{
  "model": "image denoising model",
  "dataset": "views of escape-time and Newton fractals",
  "image_size": 32,
  "loss": "l1",
  "norm": "batchnorm",
  "init": "kaiming_normal",
  "residual_init": "zero_last",
  "beta2": 0.95,
  "shampoo_beta": 0.95,
  "precondition_frequency": 32,
  "adamw_lr_other_params": 0.0027,
  "decay_fraction": 0.3,
  "warmup_steps": 3300,
  "weight_decay": 0.03
}
Rows from block 3, named by matrix and row number. Each number is 128 + 32 x the weight over the matrix's rms, rounded and kept within 0 to 255. All counts start at 0.
# conv: 3x3 conv (model.mid.0.conv.weight, 128x128x3x3), inputs 96-107, a 3x3 kernel for each
conv.39 [137 141 141  98 148 132 115 177 217 126  96 122  59 231 140  70  45  75 138 117 131 100 140 178  87 150 162 141 168 114 155 129 164 131 215 124 140 132 146 137 161 123 101 166 120 142 125 127 130 144 183 137 181 140 128 144 135 111 115 129 139 153 138 144 142 114 125 219 156 125 103  89 112 114 129 119 137 152  77 255 112 140 136 133  88   0  48 194 139 149 106 123 123  60  69  89 120 132 153 121 122 133 132 138 160 109 183 144]
conv.40 [159 156 175 158 122 144 142 129 129 127 160 171 105  48 115 135  97 163 178 152 127 156  82  64 160 106 119  89 152  67 153 246 103 132 179 140 113 168 107 131 129 138 151 119 162 166 186 154 139 161 117 112 101 100 154 162 184 108 106 157 154 120 161 158 139 126 130  98  62 123 111 104 143 174 117 151 180 169 155 135 103 104  90  94 151 153 109  94 164 127 108 121 144 135 113 155 129 160 120 143 119  54 114 122 127 128  81  74]
conv.41 [139 120 132 131  95 137 142 134 160 120 111 107  83 175 116 121 115 130 114 123 141 144  95 130 139 152 159 118 148 117 131 142 156 112 116 125 136 167 138 128 122 148 130 145 140 121  67 116 109  75  84 137 132 117 152 156 134 149 143 154 157 123 142 132 155 136 121 120 146 119 104 154 132 143 129  88   0 119 115 104 118 143 111 111 145 140 119 156 141 110 136 112 130  72  16 104 129  92 121 115 107 108 137 100  71 153  90 151]
conv.42 [134 115 139  92  53 125 154 108 138 127 125 118 121 141 110 116 140 117 113 170 126 140 255 171 108 151 120 140 117 144 115 121 108 140 123 138 124 114 134 137 112 109 141 143 142 145 111 154 130  76  99 150  96 146 120 152 137 150 224 145  99 162 103 130 138 142 118  57  98 134 102 138 145 109 118 119 113 145 115 132 111 131 134 129 112  99 136 106 124 137 143 123 121 108  96 104 137  79 138 126 125 131 122  39 127 133 113 129]
conv.43 [116 154 116  82  58 161 140 202 136 129 150 146 102 129 140  97 132 133 137 120 125 126 116 158 136 132 119 109 152 104 167 234 124 142 124 119 137 123 132 116 139  96 137  81 117 142 148 136 143 249 117 118 205 107 118 125 109 105 109 142 137 155 137 143 136 135 103   0  98 148  90 150 111 118 142 139 255 140 121 188 110 129 102 135 131  73 121 140 151 122 106 117 122 108 118 150 101 181 118 144 121 125 164 211 104 152  96 119]
conv.44 [167 101 138 148   0 105 149 124 131 137 120 124  93 198  93 124  99 134  96 169 144 116 120 144 123 100 119 132  84 125  95 155  94 104 224 127 114  88 104 111 204 100 108 104 151 144 151 130 155 176 123 168  76 139 119  84 113  80  43 140 118 193 143 113 104 103 104  72  80 111 123 118 131 108 141 104 160 177 113 164  92  93 127 114 139 208 194 130  85 104 134 117 104 107 177 120 167 129 134 117 123 153 107 120 114 132 157 109]
conv.45 [135 118 136 117 123 109 142  91 131  99 118  97 121 101 114 129 175 171 148 132 111 144 161 134 134 137 104 128 150 134 147 208 120 136 152 126 156 190 141 175 188 183 118 131 110 170 154 136 131  49 124 116 147 132 127 148 118 175 223 119 144 185 122 121 173 120 180 229 115 149 160 123  94  76  72 127 150  15 150 178 140 134 114 148  93   0  34 148  71 122 131 139 161  86  31 144  95  92 134  97 112 113 110 172 199  85 125 122]
conv.46 [121 154 129 142 188 160 136 156 108 113 153 138 124  93 182 120 152 141 140 127 107 162 123  83 140 126 117 133 133 120 127  88  82 128  99 142 143 210 145 173 232 129 108 123 119 128 148 111 126 124 118 162 135 160 133 147  94 157 127 147 133 153 150 154  91 105 135  92 129 122 143 205 146 160  95 111 189 176 107 142 114 108  50 112 102  92  84  78  81 102 124 171 119 158 179 105  88  94  98 152 157 143 149  50  46 138 115 124]
conv.47 [137 133 120 145 210 110 125 149 139  95 111 151 147  80 120 163 171 174 147 144 172 124 178 182 127 151 155 166 212 205 114 222 204 111 152 175 109 124 163 116  52 170 150 163 164 107 117 113  96  68 137 145 161 102 149 143 127 198 138 109 152 149 116 118 101 120 125 193 110 129 127 142 159 175 176 140 171 191  99 117 145 117 120 146 106 156 202  76 125 149 135 123  80 144 147 100 142 109 151 113 143 132 120  98 155 112 134 109]
conv.48 [148 147 107 116  39  87 110 100 137 144 153 150 129 251 100 115  57 124 135 135  97 172  64 153 108  81 171 108  93 119  89  21 110 113 110 140 142 177 118 143 129 141 107 109 119 162 158 144 111 135 149 124 147 113 108 131 144 115  51  58 104 111 147 138 132 145 124 195 134 146 113  99 124 148 152 133 111 166 113 181 123  76  90 143 134 154 145 137 122 125  87 192 163 153 135 108 130  94 136 153 133 114  82   0  69  65 124 164]
conv.49 [147 111 140 113  50 100 161 108 143 145 154 153 151 160 139 147 162 181 157 158 139 172 188 147 147 164 135 136 109 113 125  97  62 131 121  96 109 113 105  87 110  47  85  42  92 118 133 110  92  24  86 130  92 130 158 137 144 177 168 141 156 197 157 139 116 122 109 113  96 141 113  94 138 105 125 117 101 116 122 110 105 100  99 135 134  78 115 133 117 134 131 123 122 138 161 112 133 128 129 143 157 137 128  94 154 128 153 132]
conv.50 [146 174 152 155 175 181 163 142 112 124  88 108 116 174 164 117 155 141 137 122 104 154 109 137 154 151 127 114  45 129 138   0 154 131 110  74 129 172 122 177 255 169 120 123  60 129  96 100 128  85 178 127 158 131 154 191 127 167 219 117 126 176 124 131  91 125 109 151 197  65 150 121 123 117 132 118 152 103 112 159 170 149 151 147  77   0 109 152 113 193 125 200 153 122 144 183 139 131 142 134 108 135 116 130 139 135 115 142]
conv.51 [142  98 115  95 100 131 151 111 164 163  82 123 150  82  89 135  76 116 100  97 147  73  97 196 112 153 156 110  87 108 111 118 136 165 197 121 126  72 113  99 109  66 119  90 154 114 131 125 144 176 162 143 141 130 103  53 131  95   0  85 141 107 152 131 100 112  73  37 116 140  89 113 124 137 125 178 176 167 110 158 134 147 225 105 224 245 102 137 148 120 144 127 100 144 140 133 156 146 129 116  88 147  88  61 139 108 187 174]
conv.52 [119 160 116 115 183  96 157 154 126 122 116 101  77 166  76 145 139 136 124  98 116 157 131 125 161  74 144 122 138 133 115 215 134  79 105 122 109 175 115  99 168 138 131  94 136 116 126  89 126 153 127 130 133 173 123  86 110 139 255 152 169  73 113 131 126 143 156  77 124 139 162 156 118 112 134 147 255 120 138 152 138 159 173 126  81  43 158 138 158 156 135 117 122  82 244 117 131   8 130 147 145 137 112 108 144 155  54 188]
conv.53 [113 133 107 107 243 132 116 101  96 144 155 117 154 128 102 120 120 148 140  97 122  95  53 124 137  90 143 118 186 122 145 191 146 113 157  98 130 120 130 125  76 112 130 135 142 109 144 107 148 227 160 125 149 130 144 139 142 112  92 136 140 124 154 134 115 141  95  29 106 153 108 124 131 147 153 130 127 153 115 143 126 132 118 114 154 150 122 117 142 128 119 123 132 166 169  99 126 165 149 120 100 140  95 145 105 119 134 172]
conv.54 [139 148 143 119 131 162 120  99 136 109 136 134 118 158 116 162 139 102 116 159 124 192 235  72 107  79 124 139 161  96 138 255  58 110  82 131 139 152 128 128 178  77 124  87 127 122 165 124 135 211  95 119  82 133 101  98 113 127 164 159 109 106 109 145 151 134 170 103 112 118 123 122 118 137 143 150 113 133 120  77  93 123  62 143 148 171  83 125 179 104  93  68 147 120 147 159 117 136 115 133 172 126 130 243  75  90  82 142]
conv.55 [106 128  89 138 255 138 120 121  91 110 121 126 137 135  93 126 129  96 145  87 153 117   0  86 140  99 141 141 125 115 156  95 131 161 143 142 149 122 127 137 161 137 128 121 139 124 148 126 150   0 126 137 117 110 140  95 117 143 134 119 120 147 134 108 131 122 100 229 105 121 152 116 126 102 126 105 100 129 138  95 167 125 144 116 130 131 114 124 138 129 153 129 108 110  77 106 120 118 133 144 128 148 144  29 140 131 133 127]
conv.56 [119 113 109 134 132 136 156 152 137 142 146  97 168 168  71 194 207 124 134 148 119  85   0 108 120 104 138 144 149 197 106 129 196 151 109 188 135 143 138 156 155  87 154 144 129 125 113 101 151 127  90 179 212  80 125 159 123 169 209 144 163 163 114 145 157 134 166  99  56 146 202 107 112 164 168  96 160 195 123 114 105 163 172 160  83 186 180 108  86 174 156 131 156 174 242 144 124 159 173 105  75  90 113  95  28 149 103 111]
conv.57 [140 164 149 145 101 120 117 151 121 133 223 171 139 144  67 126 121 119 118 151 162 155 153 109 122 118 100 130 174  85 176 232 120 127 116 131 135 142 131  98 153 149 119 103 131 172 202 145 139 129 138 102 134  98 152 157 123 120 204 205 110 108 132 125 124 143 167  93  31 130 109 104 187 209 175 151 107 208 131 102 161  75   0  80 128 121 137 136 158 131 101  87  97 140 124 131 105 136 114 126 184  98 161 173 140 142  88  92]
conv.58 [142 141 134 146 198 198 150 177 138 123 142 108 125 189 136 106 138 104 143 137 143 138  99 103 125 117 116 136 133 109 134 141 139 119 125 123 147  97 117  71  32  66 130 128 100 125 174 130 139 220 152 119 163  88 150 157 182 119 106 132 164 127 157 113 118 127 132 141 122 130 131 102 104 112 117  85 113 103 102  94  79 115 132 127 107 119 129 126 127  88 144 138 131 104  90 134 118 146 135 157 142 110 166 221 142 134 161 135]
conv.59 [144 135 131 132 110 132 160 170 202 100  74  91 104 121 102 138 178 135 113 115 140 101 171 188 136 158 170 105 112 155 108 127 167 151 141  99 116 100 106 157 242 150 114 105 136 122  51  99 131  92 100 163 209 134 114  83 121 167 114  75 158 182 143 103  96  85 112 126 164 134 120  96  99 143 145 157 119  87 127 238 161 151 243 166  57  60 154 132 135 112 124 177  88  97  74 128 128 189 151  68  19 149 134 216 129 118 158 128]
conv.60 [133 142 126 126 125 144 138 124 145 132 129 112 134 186 122 141 125 147 129 130 125 125  98 168 141 145 121 133 121 130 141 187 149 114 156 131 128 104 152 124  62 124 139 118 140 117 118 127 117 113 134 118 122 121 126 117 138 120 146 144 109 148 123 130 113 152 107   4 104 155  88 152 141 125 127 133 156 127 135 147 118 108 159 122 126 112 104 122 114 133 132 132 115 153 142 151 138 150 122 132  98 123 111 109 115 131 115 121]
conv.61 [134 155 119 130 141 141 132 132 107 128 143 125 143  88 107  92 108 108 112 128 137 122 233 205 133 175 167 121 142 136 119 158 169 130  99  96 144 113 143 110  29 164 166 127 161 132  92 119 127 173 151 139 158 119 122 128 127 175 146 111 123 119 126 127 145 125  90 125 134 117 126 105 125 149 167 157  36 157 115 148 146 149 131 119 193  93  90 157 152 115 114 105 131 122  73 125 149 168 151 164 129 131 140 106 187 128 133 157]
conv.62 [136 124 153 139 130 151 158 158 143 173 167 114 129  52  65 132 102 106  79 115 112 105 129 120 134 155 127 111 113  90 159 141 104 145 108 113 150 166 111 133 231 136  98 160 144 125 176 147  99 104 117 149 119 155 139 119 112 178 178 143 152 226 178 117 107 103 136 139 110 137 189 162 105  96 121 131 191 122 118 147 139 130  94  63 114  87   8  87  72  44 125  44  68 139 132  90 178 213 188 107 156 122  97 158 205 119  96 145]
conv.63 [114 142 109 132 255 176 120 122 107  82  79 107  67 229 214 129 124 116 129 124 135 146 121 100 145 126 128 136 148 147 123   0 206 134 104 148 129 146 126 140 204  87 138  97  96  97  83 119 122  72 133 147 144 114 144 158 120 123 118 144 110 101 113 121 108 131  89 113 185 102  90 156 127 167 128 143 200 209 141 144 163 115 145 122  98  84 200 106 133 140 127 153 123 124 255 169  91  88 111 136  89 141 172 101  37 156 161 145]
conv.64 [162 143 132 136  69  95 141 128 147 112 118 124 129  38 103 126  97 113 101 149 130 197 199 155 146 179 131 128 160 118 135 169 173  97 160 116 139 142 101 129 125  86 105  88 118 119 144 106 151 147 148 146 163 137 121  63  80 122  75 112 141 114 116 144  93 120  86  49  98 129  71 132 144 137 137 143 123 153 127 145 140 172 154 129 200 195 138 115 154 131  49  99 118  90 111 146  94 129 162 123 135 116 124 127 117 120 108 106]
conv.65 [145 127 137 135 158 125 143 149 143 140 126 135 148 191 145 152 187 157 105 117  97 136 115  93 115 128 130 144 161 149 169  76 169 153 165 122 123 165  90 151 228 152 118  89  81 122  91 109 131  23 142  98 162 116 151 181 132 162 175 141 138 195 146 166 138 139 124 127 157 170 164 200 160 151 136 164 204 180 135 128 146 121 108 117  79  39 111 131  91 101 150 141 134 116 158 148 138  89 140 128  64 111 125   0  49 109  73 132]
conv.66 [122 127 133 146 195 136 126 161 137 130 105 114 111 204 119 117 132 112 136 141 119 120   0 128 135 135 115 125 131 137 101 163 145 131 143 161 140 118 144 151 122 135 126 144 122 130 114 110 110 159 114 119 135 114 142 149 133 111   0 149 134 129 133 138 137 119 126 135 146 114 127 121 140 128 148 129  81 137 113 156 123 120 110 114 115 144 127 121 137 125 121 144 157 137  64 127 131 126 120 107 133 131 113 136  81 111 104 124]
conv.67 [147 112 126 100  84  87 114  66 107 161 122 149 113 167 152 136 149 139 114 103 119 124 148 170 128 150 164 125 116 120 129  71 120 132 138 119  98 100  97  94  58 100  94  75  89  97 118 112  88  48 111 105 100  75 147 137 121 154 143 138 122 148 153  98  98 111  85  86 122  88  67 126 111  86 118 121 103 118 101  94 117 128 130  96 114 104 120 113 111  91 132 127  85 132 192 142 125 119 142 143 124 136 168 118  96 148 134 117]
conv.68 [155 139 125 125  97 127 105 129 123 143 142 105 160 100  92 126 123  92 172 135 141 101 162 154 133 160 108 142 120 156 135 162 160 142 179 118 123 114 125 149 130 131  96 156 114 131 165 134 162 142 139 125 122 116 137 126 120 167 158 147 123 172 142 128 123 156 118 108 101 134 150 114 115 136 129 123 185 138  88 154 117 104 131 110 118 128 115 102 110 115 130 118  99 132 134 103 135 146  97 138 126 144 117  90 135 127 138 126]
conv.69 [132 109 129  74  76 128 163 118 128 103 133 151 134 167 132 142 118 207 117 126  99 101  48 109 134 109 135 116 144 145 138 154 127 153 151 112 143 148 120 137 159  99 125 104 132 105 125  96 110 223 122 147 171 118 118 170 141 132 152 152 147 119 138 117 129 146 126   0  57 108 101 143 100 108 134 133 231 121 124 150 163 143 198 137 138 252 139 116 159 130 120 128 136  74  78  88 123  88 173 111 102 147  81  73  82 129 130 142]
conv.70 [142 114 105 120 203 105 111 141 146 150 102 112 118  85 140 132 161  91 117 139 124 121 161 112 118 148 137 105 116 131  55 228 132  82 141 125 145 142 123  90  98 132 123 156 124 137 107 121 108 121 133 150  87 113 148 150 125 170 155  88 142 124 123 157 143 136 169   0 144 161  98 145 107 201 150  74 132 122 105 145 130  98 112 139  87 207 150 112 138 136 130 137 133 112 144 139 123 120  82 142 102 122  95  75 110 123 101 137]
conv.71 [142 144 120 138 146 144 129  92 132 133 127 105 127 235 157 112 149  97 123 150 137 137 177 154 137 154 110 125 122 140 125  98 103 143 110 120 129 137 148 125 118 155 139 130 131 114 131  93 147 128 149  96 151  90 140 158 125 140 230 149 117 158 126 137 140 126 139 186 146 131  99 130 106 101 123 102 148 106 103 139 130 123 138 125  98  37 101 128 117 153 147 132 140 100 129 109 132  98 163 114  96 137 113 143 153 112 113  81]
conv.72 [132 113 116 121  29 131 131  91 115 120 133 162 172  69  85 148 138 181 122 106 131 123  27 150 136  89 193  98 108 115  71 185  95 147 175 163 108 120 124  99 193 144 127 180 112 161 125 135 147 201  89 154 123 118 143 108 109 112 169  98 151 164 105 141 132 156 149 118 144 144 116 133 129 136 133  97 192  77 118 171 150 121 118 127 117 181 100  86  40 132 133 112 106 163  23 113 115 105 156 112 146 129 117 198 154 157 191 149]
conv.73 [144 110 148 131 125 108 135 115 127 170 165 165 181  93 148 152 147 153 142 138 139 169 114 111 135 117 151  95 105 117  93  29 112 115  68 113 112 138 101 149 186 135  94 116 104 121 154 142 159  91 134 113 166 124 132 140 128 134 255 135 107 145 128 124 124 136 155 186 118 156 136 150 123 124 132 112 110 129 117  90 186 143  81 115 111  97 100 129  84 158 139 133 141 146 183 160 135 121 188 134 140 128 146  59 134 140 134 129]
conv.74 [111 179 141 142  74 150 108 140 124 117 148 107 162 190 125 121 101 100 144  92 136 123 159 111 126 149 111 130 115 123 154 131  97 129 170 124 115 125 114 141 229  64 139  81 108 111 154 136 156  18 145 111 129 148 111 113 157 115 145 123 131 187 116 118 130 129 131  40 173 104 183 146 117 100 132 100 182  76 126 101 111 122 142 135 148 255 102 138  94 123 134 116 164 121 104 140 135 103 142 138 159 101 139  33 142 123 145 150]
conv.75 [119 142 166 148 125 149 108 155 165 111 117 115  98 103  98 132 125 138 148 128 167 110  20  62 117  97 116 143 205 118 144 133 159 143 155 125 135 107 154 130 169 155 114 185 138 119 156 109 125 149 110 125 119  73 127 162 125 125 119 205 119  81 147 143 116 127 115 137  63  98  92 121 173 193 151 160 154 255 141 131 144 101  60 125 147 213 207 128 124 156 140 126 143 144 158 187 162 143 161 135 144  91 131  96  59  97 116  82]
conv.76 [154 156 112 161 151 138 125 158  96 143 126 124 139 217 183  96 148 155 126 106 120  96  80 101 137 107 108 116  97 150 124  79 133 127 115 127  89 120  90 126 216 159  64 124 118 136 160 125 163 153 145 128 151 112 149 131 145 147 138 154 144 147 150 148 152 143 169 191 188 140 173 136 119  73 100 111  86  98 106  79  89 157 133 161 107  75 140 143 112 188 121 144  98 154 211 139  92 151  65 140 124 106 150 143 149 138 122 112]
conv.77 [148 119 152 140  32 156 119 117  65 110 123 143 120  60  83 162  66 139 122 143 109 191 114  91 136  81 152 134  93 138  88  35 110 114 131 102 123 132 141 118  57  82 128 114 112 146 159 119 143 241 129 136 168 106 124 144 137 139  92 151 130 135  73 174 142 111 150 156 188 114 140 106 138 120  95 133 110 190 135 115 170 129  97 115 100  49 107 128  69 154 145 128 142 120 206 181 115 132 108 106 160 138 131  45 162 153 126  89]
conv.78 [ 95 133 107 150 255 161 110 174 117 132 152  95 131 215 114 114 132  94 145 151 147 123  39 141 124 119 128 141 151 135 133 155 168 118 135 143 128 108 159 116  84 111 141 141 157 107 135 123 131 178 162 134 158 133 146 144 145 124  47 134 121 127 133 107 121 129  94 193 116 116 118 130 136 134 141 116 127 137 114 148 117 132 116 123 110  77 128 124 125 135 145 107 113 130 128 109 143 108 121 118 104  98 127 167 144  99 154 105]
conv.79 [148  92 142 119  24  86 128 149 205 144  93 120  78 109 109 121  96 143 154 147 136 152 204  73 117  97 124 144 152 117 146  94 129 109 120 105 133 103 116  79 104 107 117  32  82 123 132 117 150 150 177  96 154  74 124 102 149  74  35 149 111  21 137 141  93 125 106  57  54 123  44  90 125 145 138 144 126 209 115 197  81 122 180 136 183 172 162 171 252 147 114 134 134  89 121 145 152 163 150 156 139  86 122  71  67 143  71 184]
conv.80 [131 117 124 126 228 135 107  59  80 144 109  92 148 184 120 116 129 146 155 107 119  95  18  65 141  97  96 144 139 137  87   0 125 117 108 112 153 106 126 128 247 117 153  78 166 134  79 119 140 184  91 108  41  97 139 166 147 110   0  65  99  62 102 123 146 134 150   0  98 153  77 146 161 131  99  73  68  77 123 143  76 139 132 130 164 255 239 116 216 167 119 143 140 114 108  71  96 113  81 127 130 126 113  75  51 177 122 154]
conv.81 [120 128 128  97 137 123 115 181 140 117 115 128 165  48 113 143  76 100 119 140  95 117 232 107 131 125 123 119  82 122 159 131  93 146 138 132 147 186 148 144 143 197 115 172 149 128 121 136  78 141 150  91 113 130 146 114 144 153 109 121 154 147 158 110 160 151 151 155 182 124 155 104 133 158 149 130 245 132  86 121 100 131 134 121 116  85  99 160 150  80 149 100  81 140 136  81 195 192 114 121  93  70  95 141 139  72 108 111]
conv.82 [150 154 149 142 127 152 145 115 189 159 109 155 104 120 148 143 112 165 125 141 133 125 113 146 135 167 157 110 148 112 106 204 136  97 186 120 102  97 131 101  67  58 105 100 138 125 152 133 156 230 129 148 119 148 147 124 171 129  73  90 167 139 155 147 128 156 138   0 130 127 128 179 110 135 149 160 171 162 139 177 129 132 168 122 164 213 158 151 113 122 115 142 116  74 118 140 168 129 139 147 139 125 142  78 102 132 138 116]
conv.83 [145  64 112 114  73  89 129 118 159 122  88  83 131 219 133 163 178 199 125 209 109 155 142 237 129 137 134 107  95 163 134 104 146 100 101  84  95 107 155  83 118  81 127  99 119 141 132 143 170 148 112 137 179 112 101 106 131 119 116  85 132  91 138 122 106 121 129 144  59 140  92 112 145 115 143 166 164  96 145 122  88 113 202 121 152 221 255 131 191 146 124 115 131  99 106 120 173 147 121 142 119 149 131 101 102  99  96  90]
conv.84 [114  91 129 116   5 141 121 156 168 141 155 141 157   0  87 143 112 156 127 120 157  74 107 226 127 155 151 130 146 115 142 255  90 117 116 106 102 110 163 106   0 144 126 154 162 154 156 160 134 255 119 123 109 134 119 104 132 101   0 139 151 117 153 143  97 101 140   0  90 139 120  99 137 178 148 141 175 136 126 151 123 116 118 108 176 255 104 135 160 109 126  66 104 160   0  64 174 184 133 106 127  90 114 183 157 126 148 112]
conv.85 [119  66 113 129  85  91 139 138 132 116 183 136  86   0 162 116 104 147 184 180 145 206 149  87 127 166  90 136 166 117 142  59 108 133  93 119 128 159 135 124 148 165 131  73 131 135 142 141  99 142 135 120 159  96 102 168 140 116 107 229  88 153 134 153 132 110 147 154 110 136 146 106 147 145  89  97 174 148 152 145 129 114  79 122 149  81  78 128 155 126 130 173 136 141 169 161  82 188 123 168 156 150 190 200 127 148 112 129]
conv.86 [112 120 125  89  91 130 101 113 119 100 161 163 116 154  98 141 112 120  84 160 156 139 159 121  92  77 152 112 187 112 124 208 118 135 173 160 128  49  91  63 110  40 138 113 117 140 177 126 176 205  85 138  96 111 110 105 129  77 138 130 102  79  86 144 114 140 131  39  45 120  89 113 144 150 193 161 137 177 162 113 118 127 121 153 157 227 189 139 174 120 105  84 100 114 175 171 134 144 110 160 150 134 150 159 110 160 132 130]
conv.87 [128 169 121 161  81 131 112  99 106 143 162  99 193 126  88 131 100  88 131  82 134 129 107 134 156 196 129 123  82 142 157  81 108 158 158 134 125 167 106 154 187 100 123  71 117 106 127 141 125  50 168 160 181 149 134  69 121 163 106  90 159 208 130  92  91 106  68 139 174 133 125 116 146 121 114 176  63 113 140 119 124 147 145 111 218 224  34 149  96 103 122 101 155 129  52 124 130 139 128 144 121  86 128  66 162  93 115 153]
conv.88 [118 139 114 144  32 125 115 118 115 111  84 124  76  79 100 115  89 130 145 122 124 108 118 155 135 162 136 104 101 118 108 118 142 105 141 109 121 114 118 140 132 119 114 113 129 119 103 134  88  72 130 134 100 115 127  87 155 110  56 103 149 133 147 118 101 114  60  11 127 139 125 152 110 101 109 124  84  95 108 125 142 130 155 138 138 210 145 118 122 138 140 134 132 134 117 119 129 130 137 155 127 113 138  91 105 138 153 129]
conv.89 [141 133 106 110 163 142 124 194 143 101 118 118 128 177 155 128 157 100 140 139 102 115 255 154 123 194  94 140 135 136 104 220 144  98 132 158 124 127 137 128 255 163 134 160 104 125 130 109 118  44 125 144 133 148 130 122 133 153 207 134 112 190 148 125 110  99 159 145 143 143 139 123 127 119 143 147 216  81 131 139 102 157 134 158  90   0 131 104 143 133 156 156 138 131  88 128  97 201  75 146 146 115 108 255  97 148 131  99]
conv.90 [137 121 133 122 129 119 141 167 135 113 138 125 132 187 116 132 121 127 138 164 124 133  67 131 136  79 110 102  65 113 140 223 113 118 204 135 119 110 122 128 152  86 118 154 124 144 159 137 137 146  97 122  91 127 121 114 132 115  69 173 131 171 133 120 141 116 156  89 140 131 166 149 114  78 126 122 201 119 118 142 139 123 151 141 110 182 142 120  74 130 133 113 118 108 246 121 124  85 113 141 136 166 116  74 125 148 116 110]
conv.91 [162 182 143 157 211 133 143 137 140 172 139 143 179 123 128 129 131  92 129 140 150 116 123 130 140 104 137 116 103 107 134 108  83 114 127 136 115 147 103 139 255 153 104 175 138 140 152 151 144 102 104 125  79 159 141 135 131 135 213 117 131 191 167  99 134 124 146 186 129 104 159 129 139 123 154 131 169 129 121 145 129 120 137 100 143 119 134 129 139 100 122 129 108 163 192 108 122  88 115 110 124 137 121  58 105 133  89  94]
conv.92 [125 140 147 148  72 198 134 147 129 131 164 118 140 163 140 138 101 121 143 112 132 155 117 105 150 105 135 121 121 103 133 107  60 121  98 112 153 153 111 131 196 149 154 137 142  96 112 109 122 174  76 118  89 107 119 106 112  91 106 126 129 124 126 135 136 158 152 126 197 122 129 194 159 117 140 127  85 159 132  94 128 152 119 109 155 189  78 118 108  86 156 172 131 144 105 200 141 187 115 104 134 124 140 123  95 104  73 116]
conv.93 [105 138 114 110 156 138 148 108 119 142 122 156 232  54 104 167  92 152 120 126 137  81 165 195 124 129 145 140  58 125 107 177  72  95 118 121  95  90 118 117 108 122 112 143 131 133 122 166 155 128 156 141  80 178 127  77 126 126 108  78 164 171 149 131 137 153 178 139 190 135 158  93 110 105 117 116 157  94 109 101 107 128 119 133 131 155  83  81  98 129 136 100 103 160 136  25 135 114 138 135 154 156  77 144 245 140 189 173]
conv.94 [171 151 181 139 114 113 141 120 138 149 142 134 122 107 119 114 206 158 155 138 113 140  75 101 137 111 145  84  86 108 108 222  76  98 142 145 119 116 110 117 125 133 120 139 110 129 171 136 144  92 135 140 132 119 184 131 159 162 151 174 128  67 117 139 154 155 128 212  77 116 102 188 161  93 132 146  40 132 171 150 163 134 115 110 111 186 185 109  92 108 134  96 124 115 210 149 109  55 100 116 150 116 118  51 123 194 100 122]
conv.95 [121 113 153 104 147 151 152 126 108 135 135 110 109   0 149 121 126 144 132  85 133 113 255  93 118 140 111 114 159  81 100 213 111 111  61 132 115 132 107 154  80 117 103 165 130 125 139 110 157 121 120 115 144 113 135 144 146 136  40 123 139  57 161 107 148  98  99 211 105  85  53 203 141 126  98 129  83 193 102 164 163 148  95 120 101 164 103 140 134 136 136 107 122 124 155 130 164  87 129 140 149  93 112 131 227 138 138 145]
conv.96 [141 175 139 137 138 136 123 140 140 114 112  92  92 121 211  85 181 144 127 135 152 131 241  87 123 181 124 148 153 126 128 111  40 146 120  81 144 131 141 133 137 178 138 153 100  97 127 101 121 140 114 110 145 153  84 108 151 114 204 195 140 171 103 121 112 116 103 126 159 153 113 192 112 143 145 178  49  78 165 105 163 122 126 129 173 129  69 162  61  74 139 170 205 108  79 255 137 113  72 123  98  90 135 215 108 119 108 120]
conv.97 [137 145 132 126 186 143 141 124 141 136 134 135 143 194 139 123 151  94 125 137 131 129  95 105 122 116 123  99 125 116  85 132 158 110  76 133 136 118 110 130 160 146 132 157 129 155 148 110 145 183 138 112 153 138 117 152 122 136 132 134 111  77 119 134 170 103 143 222 148 116 121 127 142 157 155 118  45 152 163 101 167 127  98 126 109  88 163 113 137 125 122 130 133 134  92 125 125  86 131 129 147 141 125 113 101 164 109 114]
conv.98 [111 106  99  85 158 148 157 110 138 140 134 148  89  89 107 129  95 154 134  50 144  48  33  95 109 113 130 136 100 113 110  80  45 156  98 106 110 131 147 165  73  67 149 143 139 128 143 155 113 142 127 143  98 135 119  62 123  86  61 109 121  86 132  87 108 127 100 116 118 103  84  81 106 129 147 140 195 189 112 177 109 143 154 135 158 122 112 152 175 113 161 126 169 104 112 146 143 165 141 138 111 106  87  80 137 119 122 126]
conv.99 [106 159 113 143 140 164 103 113  98 144 137 139 142  65 112 122 134 132 120  98 121 137 120 105 132 170 136 156 179 149 117  89 149 134  34 109 131 129 126 124 157 140 131  90 125 116 107 128 127  97 180 138 188 149 136 159 133 139 194 107 113  98 119 137 132 128 110 204 134 121 119 101 124 191 145 125  45 138 152  89 132 123  96 120 150  92 107 138 183 121 122 144 126 146  39 139 137 155 124 117 118  96 129 145 159  96 124 148]
conv.100 [117  83  87 129 140 149 128 140 137 154 146 153 130  13  61 154 140 140 105 124 182 111  41 194 132 169 127 137 145 137 111 177 119 144 122 148 108 130 135 133  31  67 128 181 172 127 138 127 127 177  79 119 162 153 119  85 105 149  89 179 171 142 105 113 116 133 146  78   0 149 139 156 116 113 133 133 235 113 133 156  95 147 123 151 140 255 134 125  87 113 141  52 120 119 139 154 196 158 148 116 132 105  94 135 141 108 161 140]
conv.101 [128 102 138 125  18 122 131 143 139 123 123 124 119 202 131 125 129 135 120 144 121 131 166 135 105 141 102 130 115 145 113 167 120 131 169 134 121 132 127 138 186 125 134 136 110 132 140 133 139  75 135 128 141 127 120 118 113 130 171 121 134 125 115 116 122 125 119 191 109 117 136 121 139 101 132 124 108 130 140 102 134 121 142 129 123 160 153 113 122 112 140 128 122  95  37 145 162 129 114 122 129 114 116  89 104 142  75 121]
conv.102 [138 149 139 116 218 133 156 169 177 119 124 160 141 154 133 144 173 198 137 139 153 131 131 155 149 123 112 147 191 135 114  50  81 109 132  77 122 140 135 146 165 153 127 101 106 107 131 109 117 255 129 168 117 115 128 136 161 115  41  86 137 208 199 120 129 106 130  66 139 130 200 192 139 157 129 147  66 138 127 163 137 129 106 135 150 199 133 123  57 108 135 129 158 152 156  76 132 120 130 145 139 120 134  49 135 122 121 101]